Weights of a small masked image model: encoder activation gelu, batches of 512.
Rows from block 2 of the encoder of a small masked image model, named by matrix and row number. Rows with one number belong to one neuron. Each number is 128 + 32 x the weight over its row's rms, rounded and kept within 0 to 255. All counts start at 0. Numbers have three digits each. After the name is the row's rms in percent of the matrix's.
Before each neuron's rows are labels from the 100 images, of 14848, where the neuron reaches its highest value: "patch colour" is the nearest of a few named colours to the mean colour under the peak. Only what is clearly more common there than usual is listed. The data: rosettes with rotational symmetry.
# fc1: MLP up (encoder.blocks.2.mlp.fc1.weight, 768x384), inputs 0-191
# fc2: MLP down (encoder.blocks.2.mlp.fc2.weight, 384x768, transposed), outputs 0-191

patch colour: green
fc1.415 098:146090162169139154180147155162202082113130137117110117107140138134100148149160178047087041153087116126145083120126204188098151118130096123134196128133121122145139124108118166096109116193127156138171161177114150159083158052066132137173089133111147159198090153134148150118098073176179090122149106187172126138091154056098129099103119153153134112093151118106158137141051096117047152131137120125140100088116156139086087156198154147096147117119132111131098129175117092139114108156129136112126147089150114143101129129205148148107208151150144152101104128154127163138095129109110097136
fc2.415 094:121127150163105126086147159113128147122151147139134159149139177110085098098159177136209098167179119134173131071106114165035220158061122092108104124161131132135118110037125138119159149116123174068067076127150137100183138170131125158087153127115129105125124090188090123141121138134082157122136126104077157135086124063108088159093147122135109088146199163138153188123096095104144145138131184134079062096126112150114156124088074119108123098188157135102103088114121138141138086093147137087099140158139091156114116113119098097125186116105131108098173154096062169129084087091161127086

patch colour: purple
fc1.535 096:140089124124199148127192143160134155113162163128131062135144108130040139140145104084132074125116115128147119093114162147100093138126150114104116160100101111123154143102103141151151126170130132131134113190058156119105146180135134141156137141113130113189101121135169089090124114135126176199133136132161086140163118129145153156114129094118131077093208155078130089139121079167118209111180107145175160162117166217069102104174090090102112130119138228091139110106093178133130059116123109173098173116198120128120174112162086175104128139142141160108098152142128101204096138098144144141
fc2.535 088:137097175154095147080124119122131118124152164099165150136120129131067094132154128142155122115196101136149136092132128140046157160147137124121085155121067130132137192061105151138168134159081129063182129149107146086193155163168127172182110098096083177139136065176107206180124170118117160135157138119114146131120078165214080168111185114106109135145216136136123200151133102087124132125159161129110113068139097137089155166124102120097121060105186125073135128135167176085137183098131138167083121116142136127125101139108173171188115096131158119122108150099129118144114100154135181132

patch colour: green
fc1.146 118:128116064114050091116111114158088140117138137169095129146163152151124141170165164145077096121144136189120158059110173133109157063140104181180128117188142137107137106119094158114110088118152111093146117155095136147059091119136142150124110117126106132108123148150172135118108073139135097192132178136102147138124083107150132175081093104128105091102090111126128118175085166127156175183142131215153057189105181103147111096080097133149110125149067129159165158121072124146086143176150115157204133195162138140158134048155103130151136120159140121152156155110123113056088151144139142121
fc2.146 137:127112154184096082112114190134136149114068123116147125090040139117175139102104112191154119162194141110146117119131141122148135128183100082123098110102135138123117103108149106096166140105102191116117082116155154113118117113089136117171102102149098169093119111127062190192119142139120098178124131195115145131140112134181102082152178139070133102148176150151123227123166144091169104135147113126143184070152120121113089146121139099131149084150178131084149129246191118097128154126126174102109119098130130094144114200113079104073108104145198112077160106080119093132138104119059148156

patch colour: pink
fc1.550 094:143089160164158167167119104187124103098107140166101109129078113108120137130175137139140082152068128136114170051105123160095161104206154130108123091126165117108172129159112149143134133109123182171206139210142102117097096135098086177198127154138144126146062109105140091139111078115084109150130157118091158136148102121120137125150109211100134058132064110102100123174149105101157103142164079149212130146132144130144101129115175093129145177118190158152130141205097096060147130137119104120106133085129150098078159157055059130089147141124135131102143131123103098164089131145127163146
fc2.550 084:143138128121164062081126157137131142102154163115116087124201151122078112084123112110183127066129128114131118163174172077082149167088127171127108135156180141135139115121119086141085139244109134133105106086115161122166133140160125192052112120152141129162139092190132087190127159136110108141113114126086100140108091125140112140188201057118106099096182103094157196136124131141134185144145183116098068135165125180092124129114112115124080102117112114090165082120126160147138161131095119126140127157139118116134096137133099094213134137095140110102153154135101146090118090187125088093

patch colour: brown
fc1.272 103:158135186113125116105097154159110118127145170115118127076115107156043082102129145134091066161092056126128129123178150159112107146126081197115109121095145135136117084136117152142098111158116144129081132182139087135103117134069160160159165138178043111158087118128120101128135185143149106119088138158104108125123117120138138207169147149107118091139101095085180172163063107165167114103089161147173076150077172199103137123123127096142103151111160132176208115088093074201121096151125184065177131120139128144133130147196123158074170198132097091125104156148180144135112166137133048101
fc2.272 096:112127122176102157164213073097129143116157112153187125131070138123206144150078131081109149187119127131103143140085086157080152145069082118117117137110172136119149171109136107134186138028172038085186140117131143141155120122178129126137057116109116124045139155058157163108114154148103152145108155136158133133097176098164105140051172159127160162144105108171058113121154115084165130124133104131100176091125108045139175085148161126124137079134131095072131145166143181122130058097138089122089163123121124118146104117113184121118074088141136154150132091123132164128118118066158178135

patch colour: grey
fc1.495 122:116154180114155144139109161146152098127133123152216111120136114159172146097101121178110141096133143159103121115162133151107110146121088122111118114149086148146132108085116101118127114130132121089160018114169106188101145119167124131165082127165070079145108134102174144087128182208104179229111178154142099137119131127074175084120116074152133187111128130119137174126101107131141166119108205119168172103082158106127088117154080090142120133124160131090122086165133119062152153138135124114063115135147109180034109138116189115078092149169108175146079177121092149148118108103103124166
fc2.495 132:126137108015116164130002133118123115142102119145155160118180120123077131106126173108125184136132118128144158127116095132159106119086159206127093121158115116119088123136138153156119132141131133120099148176176113129127123195174137140138209128110151142116136109192134102152128126120045078156126141141160105121098117121096138079140064124135128128179122077151044120137102117129176148156113045114095110135132138152176113101103126175175146162076097157128180174068127065096126084185122130111072188141151164139164153141118066166106105141132182154129122118118174102134155129148135127086

patch colour: pink
fc1.160 112:165191122144136145183235165213105114087104146145104185102137085133103109122176178169091125141069100137159143124130131150078170094146127202131152094109113139143145076127088179130065151102167144143120149191098122174080093135089101161125105160114100105159118150140131169104127059137129094144196075109092128138144153089108120099128057227138123079088144077093105094142132060128112153157103099182187112122141156148155113140138202120143115136090093189116146057114122150136121123156137151157176166086107112135118131108146178090084199141145145146142108144089136138160084122134088110197
fc2.160 121:125134151146110141104090139126110140108157151123113177156115146094027101108115096178122134072143136138178124165149149179095129155114158119156115086130136131114101103173119092147167143136131185089129120084136139105131124133154125158056170154158150103158119116212143127125124224161149144105161165071111134143098048101110113141154139167145085150133149140121112142099069110174074142129133148139134117151160123113129136139124060138180115127121117091113120076104133083174140080141195206123133166136140115095143155145115064108139177111124099200155101138130071126112111134098170123106

patch colour: black
fc1.605 091:157093117133141170063115125134146142126114118119155114185125141196152176129096074172159164094156063135139141134150153134108127147129167084125111103100098207163120121124117124116106056198132124112119107100113115044133133119111218090151138136163112151175138099088157111174158146121126121098084158170125105170119094099111112122130161081087122149070111122139191126103116122134170133139117148159123176103091121070165138117180105164142099097199135164117139119147086110187137222134208099058058134146128170102129121125184088116193099111133132137144148207114153150121109133124106120069
fc2.605 097:134175142084096149191143112117107136142212140135109139145177185056125137110165148110123151196112120117123143094084120144090176130166121086110129170145168147125151108110126191142054112107146093123158130129144081175122113128139106110076095139108147103065139123180121056094103142085074154215146094120143186111207105092146165174109110154116173097104093137132083095140172111126165067100150116091162115180141143104143109126127154132113120147201187107190138142125071116102143057073098164183093126098109139160150132138144155168106171123121154130145127037140145111237092118105152200153

patch colour: black
fc1.603 087:172115132137127137114142109154159099146129139124158102137134093224169105135158120137146170143125145119198112124142172112100157088133168107117131132138124224172148062081128124054141049103173130138062150130155107000122148112094215110124121137158090131204128114146109141197119094177166159099119154134156097151101165150156163128131121101148111097114135178173123136111126109146146141111106143167085077116175117107091150082162170166131125150166063070088136128089165122125123121177207114074129223124123194148139100115143112117115119132118090148138161149094179132085117141098146174118
fc2.603 099:115097093093156136100116160103108151118071142096104106123193175074082138088160110085179134102156127128099121146084143114120091189138117150071104156163140115144147164136131140138085128098131131089142132116141078230135128161165093115061129127136148155112103091085116103142126113123039148175127104136125138164236133111115109119107106063138156200117111106091119125134163153158147137133158109098086163184100149126124086122047065154114160081167165229224084129192153105176143125059120188148140077133140090163135111088130098176189194141134186122098150140113104129189101146172175157131

patch colour: pink
fc1.464 104:115170145122140167140153154130119148117100123120155138158193188053137114131136142126157160081125084147128127123105111122108096135131157133111088168107108113111137191108113132124121146148117135085121099127121076176133105109130085119105188146139127150133097077075170169076130167111117145148150105193142148157180105091185117182033138089185150166102083191112177166123108113132179110133154156108124120072059152041129139124147091146101126098127166116211065123172104092122143126049140128128095074117204115126088131129132130115161142113125110127064147145113133198209096132161142147121
fc2.464 101:110107176116123079196142084098131102119082107120082093072146078135128153102124125159127128227077154130152148095123121136210185130129081155111158132080118149145154139125120097148118136153120098172150195130117158076122108085140143104144141111087128116109089095139137128186110109122101098113172100141141089146086124131090151027147148113123153104118124108143079118132139114141147092131083106121099118136193140185136133137089221088127149137071162181097130100123157139070112151167151132081100145141072137134160128141122096162066125129128170158199130146173151113092146128104108113124

patch colour: grey
fc1.590 116:135096209092079111123096123166115072113155121156144110160068117109088119149179165141176125146094138122074153108070118102119080111180156129117124091152056120153124152164127153100172098091106095157051108146143124110088159145141110129109205133128140146131056134075157150108121069118117165145149145133149090127060119164151169122127132121179142156130093166114154162125144119102179157137139159120114146096178127133162134084147104131127215196066199146087140176151145110099105195106117177106103134143094181110108157143148178165159216140135102171107149133131149088090110125140127107135
fc2.590 105:139204123149138085160063157147122129146147158106114142164176121108111144103150092128089098102171162123136170150142105104155164129105143126114106090142116132148109028074126193126053111156119174167183199180076107138126103169124138137169113129091126094150136065151190062098129098162172128106085135125124108111147141130171094091153164170159141114140127122164112128165115115111172098108122108126162137122097082125118105130141123181117084074133135083112120114098106153098132061117094112215189198115132127084166140141136141143119105163107151062166116068137085132143137127137121128122

patch colour: green
fc1.653 080:122116198164253152109123152138125106137153115138121085128144098136120170137099205146138133141166125139081087102099077154126053106212109098132153166143141139143127113102120086136094117145166146140098128139088125136131132120103129132098128134146121082165125122161107103181122110126121145121124095126164066131116080074097230140097116151114100112089156147134038150108114126140112105112119130108121145099117130127069134115112106099128117137103131111202172106121104124161140139103133134138160120132133128080183132143108056150140143147101074158093129083168130145096127113153149178168
fc2.653 049:125118024091074146166096107101115162127139128129175151132115149115112175124152096114137120123099144129137163180127125086089167129090132128124143066137148124107152170113134148105178129119048121094153094118143184119117107159176131130166098141097099166086135111113110143095115153160115148122138151129091184128148213181152077165147157105135132137124078129118202093145073153114125116162131118127135139160164113091192144182163179126149142122120119113105061159167198104079139154157135120094131177122110132141117119138147194139110143127146163086159123173129082135164115148162107088066

patch colour: black
fc1.321 084:158091100157126140072115109146154135111180090144128154151118211133194137114018114139168153076140134166131139136132198158109115134139199116132125077141108172134131150150122137096157089123099119118154111108122162147139105128132151093175146149113111141182144125147090144151147117083139128121132176146113109229131118056132093148136146144179124187090146132135143107159131123129143101127139152161108155150133114127112152092168094188129099175145164082119134162133159121141149170091220121093115120140108139053163155168163124146175115109123112146142148095125150143149113128111112172062
fc2.321 092:124152166134148116194156095129126121126148106116119166175102082087046144103171137150160155135063133121068131039123072145113240151184092153144104190137144122132147135087141127130116140094135090087100104121134084126138112131175125119125144140118126077139120135109155140143116102118131129220143120122119180117195111128122181104078137131125187120139106173133133139166149103081173119096185099106135162118121106082156107159145166099114144188108165179150205128122105103081141156095094136171098156121136131151097079177102117089090164123118163129072153112124165067195122111115151136143

patch colour: brown
fc1.67 109:152138170069132169196085066151146103127138091138120078114134148136113127119133133183103147147137067125122172130133123177106140130156183096121104092081120123138120139135119180068062122176093133133167127141090121062088136145082160133193160153162130132086071124116119192098139130118173157109142097136126169142136076150232176121133158132118108087123108150101162107126109117183115103129126185116105119104100154164122134133168161144110124151140110108129100090108130057174144108190133159126143139085141160085094223087095143128145090173121060167128123178143118134118099161154164145157
fc2.67 100:165135144179141078192125128141128143135075150141112112114092149144163142176071134186152058181230126104116123137135145136131079112105101129106105137103161126145171145135116128140113125110151158147135109150065195112185105144088121149206133125133159148216118200105171133143146156131103104125082146081126137122126153168137060165166105071142125138158062096128203174118123151138177117141125155124120114111134103123122118109131103127113176180077089093074122172173141119090134180068086128124087154170117113111149116194122144069096104120135100164077118139156115141118107144149170112125

patch colour: brown
fc1.375 118:163144123071085114163118183145243107141150147138141134174144167149170150131161127193130150135157144163115087096141157144114148110092129104125137113101093089175097144101136107150154123095149120179124129101143126205106133157116108135140135149111195134116114179122089095109056153119136177185105144109157068169141080134184098115147148107116095108111159161149083232105126113134161115098125153147139198149115164133188101127134094126127134136128141138098160135078185088136108101125121145118144160104187168118125157163124087122118123137172168152181135133105128137103122153124104118117
fc2.375 095:163150128166136106093195177109090136125149175104101174107255148079092134102150085030118162127076157138127067114135084101082094160145113145133100132154121110102131149079114151211112116169184148089155128090136136122143129123229125164091110146125110071152130127139124148147107064133075104178135098154142175141132123137087072131095134123096124185173174135139039167161192131123085119122151138081116092161161112131146143131086123105164103081099118124123097143134132098115135130096113163196070110149110096138149102172154095186125164183125215130186148105119133148160089122159133123147

patch colour: black
fc1.389 077:140080158107130137107120165122201136126114127092107080127135107202108155093124123213124171086136115124117119108147147135115102132168139123129074136112122129154112117114117139102107108158120112136110122130147099042122122149053238101090156126139117161083120088084169064145143151148143103102111150217106090170097124061147178064151154076092109088123129116164122143106040133138120078118116125169065120105042131089188115126146148145125124119144141114121120158142110090159158132208155141116067178164190168145156118174102114083135101114129153113073152178094162136097114132110133150122
fc2.389 085:170170136140129129111122091123123140114116143099171115145091159108115097205158107070076145121167120085165112140105132131144145086104131143115122113160129130125163151120134125084183096138132079122169145078200183117136126147178096098176141145147189148129118102142138130145134110161096162151118081115148176163105157168135090169159093119194158161126118135186196084113176156166165152138090121081105110152178101159119115095141091218136125131077153108131121147193117091105145073149126149092134200149123157154108144135124173167158146100123119180114158084143184074079125131087140150081

patch colour: green
fc1.498 091:144107088188208137164127147186196127088161154152126095097122209135106124165090128070143123100165098124140128076158097114104140143109109123139157121146082116117104177176109090128105133134101132144134146125154122140040142127119108154112089156131121102134102088194120174124076128089114103139156125155100138137132109105128121049136133152107106151116095067125114056150133113185093144142155155123131095132139206119055117108125111167080120152128170057128121140188122086144114093122118122117133122113092132111115115151109181131145154142148093156105119093102175158111094147168166120082
fc2.498 100:126168130135122109095082199130129130135222137100142133149092103139178102127100146172179155119101221139185166137135160155075126138099120112128152144136185136139130108145139146114120131165126093110078130098138157155182161135157121151117119124105124137072137126113086110128128120138131179147093142077144148141087127094070112153092092121153148141121144215151120129144091135065185156133120116134112117114121114097182135104166085076129119066141079048153072119095157152145122149168120078125101179186129126136191103177081077127138126134114154145186134131138115157114122120113118071119

patch colour: purple
fc1.734 076:114132193147212153146104165163128112112118125093137123103100129130194140091123074157085128175137110134105144129115148055120139130165135110134208133141128135165111123127117156202098140141123135162122120121154152144139125142137131132092127135121148139101123146202149074124156110095124105115061151121158087131105115112141184096106175088191116105132118096133137129135101125090143172119144148094144069151058114136109161155115132054133101125073053159134185081104113101140136143119127158120139105113077114125124152162115099062171133069141126147105120128210170124155120119144128145166
fc2.734 041:132128088087035102171093100087121118143107145135126134160159121135063102145110187111173117083126165132140115150138130162081154074112153159122071115116116122126110115107136080090158129154182134149094141140086119117152139071142129118128100140115097124187136119082090172105120151124102187128176124079159174119159171122087093148157159107089132170156102151122085170119134157179077081171113115148119179127219136094140106095113143172134154135160230042124071167142138112086139122151134126191143114124135126184108104104148142171095128180128196126178130138104097077112131155105112110098

patch colour: black
fc1.570 101:151143143112118134185090100188078122089195146147142116158107117088118102148173112156112125103079087165194153148113117149087166090165107128131081103170175148163151130125105154175134151164116177163123165183124186135122173088138145135131180123159102071083077159136139115127135093105108081129153130125106144180101146095203087175080112090081137129125164163156156179167160078102109075066118100181150209173084111101086193146114142126089161154157152104117152122104132124158081160159181123125150107110101154110083160160142164162124088215120117076201085180132075127141094133114119188134
fc2.570 076:128144189169117194168110149136129116158158181158126184137166057099130201130134119218089181184093154138149128182082136118105183107122123161126123105056136131101145154148026071172095142058054129180201152138132141110130113161059137091069119030108182099120122120142110124153107151151185080117132218183168114114136099122111152085094184104152136140187169145100118133124099126146133139171077149112135152142105131093170156156098059101139140126104086169076078114152115116120081150138119143136127170130112122085175064141108080117126129070097166159124089177145138110141128141086186127046

patch colour: brown
fc1.496 110:138139186127101121188110037120185121140109083162110223125110164150112138129083152143101210187100157156092124153153147111113091121128174161133107157142102137152081111111131101111135100108171131090183151131170129144080127150117125094157132141144233124145152099059150096162107101125164102148132084112180127148128146148173077110123086109081093106116162087132134132068112134192099141143162125124158134146095185158094086163114188159165151115160159140094129121094127147110133142102157123079155182126114136095083172101172179115091127111166168162113118174122124164105117161138110122130
fc2.496 106:135137139104029092099078170116145134119130080102121167125218097134175114122174100210150095101150149128157164144107116123162116150172133092116135102151199128127120085147151118140065128064129097125127089074140107132114102128089125087102176139155154125091119173161119118170135139120108114157131102130141126137153132144157115074159113113092122123136138115093068094131142133025155097166145125109146135127146161064205063162134158163131132121208129120170158083122158117155135157098139155137156100128187126107159102195135091118088160169131160092119119104120193079137144134139098170188

patch colour: blue
fc1.608 107:195129136155116134088102157123079125091141162114144091146113104103119088177094136160112111166145099116128126105111148171095136093075100146137136110103210115136086094096118098183159103124155149075108106132110163087094123108099166136150120147121012147167126122129153166118178095106148134099105141187158136131133127129101113147107171133128120083129158151163138170148076125128127160070095096171155146101122137100135217098153159138087115118159143111139135186148125167121128150144139171158105131147212119096120160103197123169122137107146190137175142103131075094123073154121055147173
fc2.608 073:133172114089097106104136195152142143132098089126119186175080112180094074110122107159061071146195135164083178132154123119062125161098128126154103137069145139157104096118124125131085128085156122127134134134142082158158073117084117144137157139109164140150144152062157180180123125134114122148189063130154115138097138109192095119114103123090122102114148122130073168150142137067105122112140128175151209121079109139162102135117165151189149124170146149154169105107172123190118174118140176080170166156158131072159126161151132116056175148113127141065078106141183139111099128126156128158

patch colour: white; pink
fc1.311 078:139138077126115135163194158127074143119145114107100129082170148145102103146199157085096091097167172118145111134110179083103114140082127094135115122150146213128155152080142135089151120118126180131154112120112158206125194129174000109128131132100182156163152135134164103085083167162095137134140062118189092130138119170137164073146129115172126148128162175151105197079119132148118136175116148081081120151159147179081115133135164182130136141135135182151164156134139128186172124143162141102101139168069143137128170129110099183096188119108156152195138167199164097148110128114126151134
fc2.311 091:148176110161091106096138055087121125081168159076098154145138133088154088128101060102086175167146149055065084182059084109094130141131095086136119133140151133130149132088140133137100109131129149139098101080135101169127132075159206092124098101162094152113072059100157131130107129087116154093105135095147156185152113117160108170105141052158116110134125113123163107062147157120142116093102170118095093128058084081161125086129116123084120120149168070052134169150059174118160103109145148176102090183175178132183104176097157102138124187105170169151169135063075056161081144116132139117

patch colour: green
fc1.173 093:108160128170119105206165166152171140083152112123132061167149134063170166130190150122104091116144081127187055094125126137096156110175115065120220108129132109090138116105120177107122138164143147199119143077125122144114171120099116151154148163097017125137099213122117149100098104139155173124115088115079074144127153065129084041146118150093139136104079096120171129133079089075160126129078112122188167107163149118141162101144115154121124167132106147163167139100151077170138110129124123142175133068125136133110111110138094146130143173153143119117107124092171135124090145127095137118
fc2.173 089:136170133132030122149115167127123135135145077118091105163151185132122156139108060150156198094090135119181120169129136129034194125098131078098105174172150125125122161103132136131135140120109095155098115103148147118195116162131130158076163128161205103073140097101159123095128086158105106177145097078120172124120092091121096091129070127180123160106129163071141131104108116179091145121151185113085123129132103201146102113099151168175122084117131119111138116166034122172131138066119128129190083136112094149160070143142154102136146123107129075107126163053130173066109091138176135114

patch colour: black
fc1.613 114:143104101143157103143103100109108139106166118153091179136186146099055126092113130144148131063104139147088064093087138119102118138101152122116140108101158126115094046150127157165065073206144150108104138183154104146114131160155143106120138147187135131143132161243133151134162174096129148169110133171110112162163142072150159164145142119110077111100143161106129116147032129113138145139145146122108106109130151151164136141138133142162120116163134155087149078102112153175133088145161217126167167139142157085127201096180091081122170172149078083185134116096112092153099176114043098187
fc2.613 076:125138123091117133117219124126122138124159189140159104146141101141127128099120144145140111144126106123178135094149122090052151163097162079123190091190128118109146174117101184080103128140105195131124151156105175150112167165122116170154105119127092187128098106171103126139115117108107146205196211085156175121095144117166144137152181118200132078138140097144157143122095148098080111157196168114072126115097147078154126122157175145131111128130135135121106069090135127122123110169095115133112117155121177162104179141137170152159155097096104143093108115157198169074092164133100092182

patch colour: grey
fc1.654 103:134114099168131148076078145112111120129172107152099179125092167112174084128110122167136120005131142151151103129161154153108140111156163148141123182162163165135104126131127167079094129110114165141124147119150082136135140117123128109107135132157105115101168175144149155090162081116147098125149175126126109161164155139129114152159151146100112120123130111118164141140103131175160178123112174148122166132073129141135124130126128162160153195168138143140115076139127140110107163174201105179127139122148152086080153158125086139129129097134063150055142190063078163129114126159071134126
fc2.654 088:086165140151096137211181093087132126103117100134136130204164043135150160098126130091106117197114138120169126115096118125056103105073149110121136104134088107110102136130165121118191152078183067125144135132082145135098133155179135077172100120127182155075078150054135134127101075099142116127132067184108157138084136106152119070014127131143174148135137165136056100127126126109089127141122067088171162109140128110142165110116132120086116124054111103113121225088125120123127103128143163166125148145130118166149149090123178125127078108150184170161126098151192093119101140047166207168

patch colour: grey
fc1.508 093:141137117099174169200157148201182080099097138167130145099113162126075132151199133124092090152144114128168131157124179172098171026091155117111109172088128136103160144107108160112100121133089204116213125174073136141088132173146146144156162154131130143150069113151105114144090133119074091117162058072166136146133105116133083127106079138157137132054155127085128139165100108109094157177149116129129130120123165195081111130155147148109137154104173174116123089152092118083144099086132121139147144095166151104117152101146097134117207129122117110103125159116145136175089142133078136105
fc2.508 092:122102141124124148124136168125127146110158170117122122165140164156071088098126089103097090052118128127152133115174067159052118135102116080133113105165124128114130114128104127148169129160119071083170127145115175123170143163148141180082105115116109121160119141161084091150136156169167126115134121159175109135119112167099092163073136062195125159160154143196149166115114141078180181131130188127152091077115107145054167061108101165111131064120173110154119142122144129106118107188104100161081140155110137136163104195106111115195067149124169182060099094123161134081111116109144088135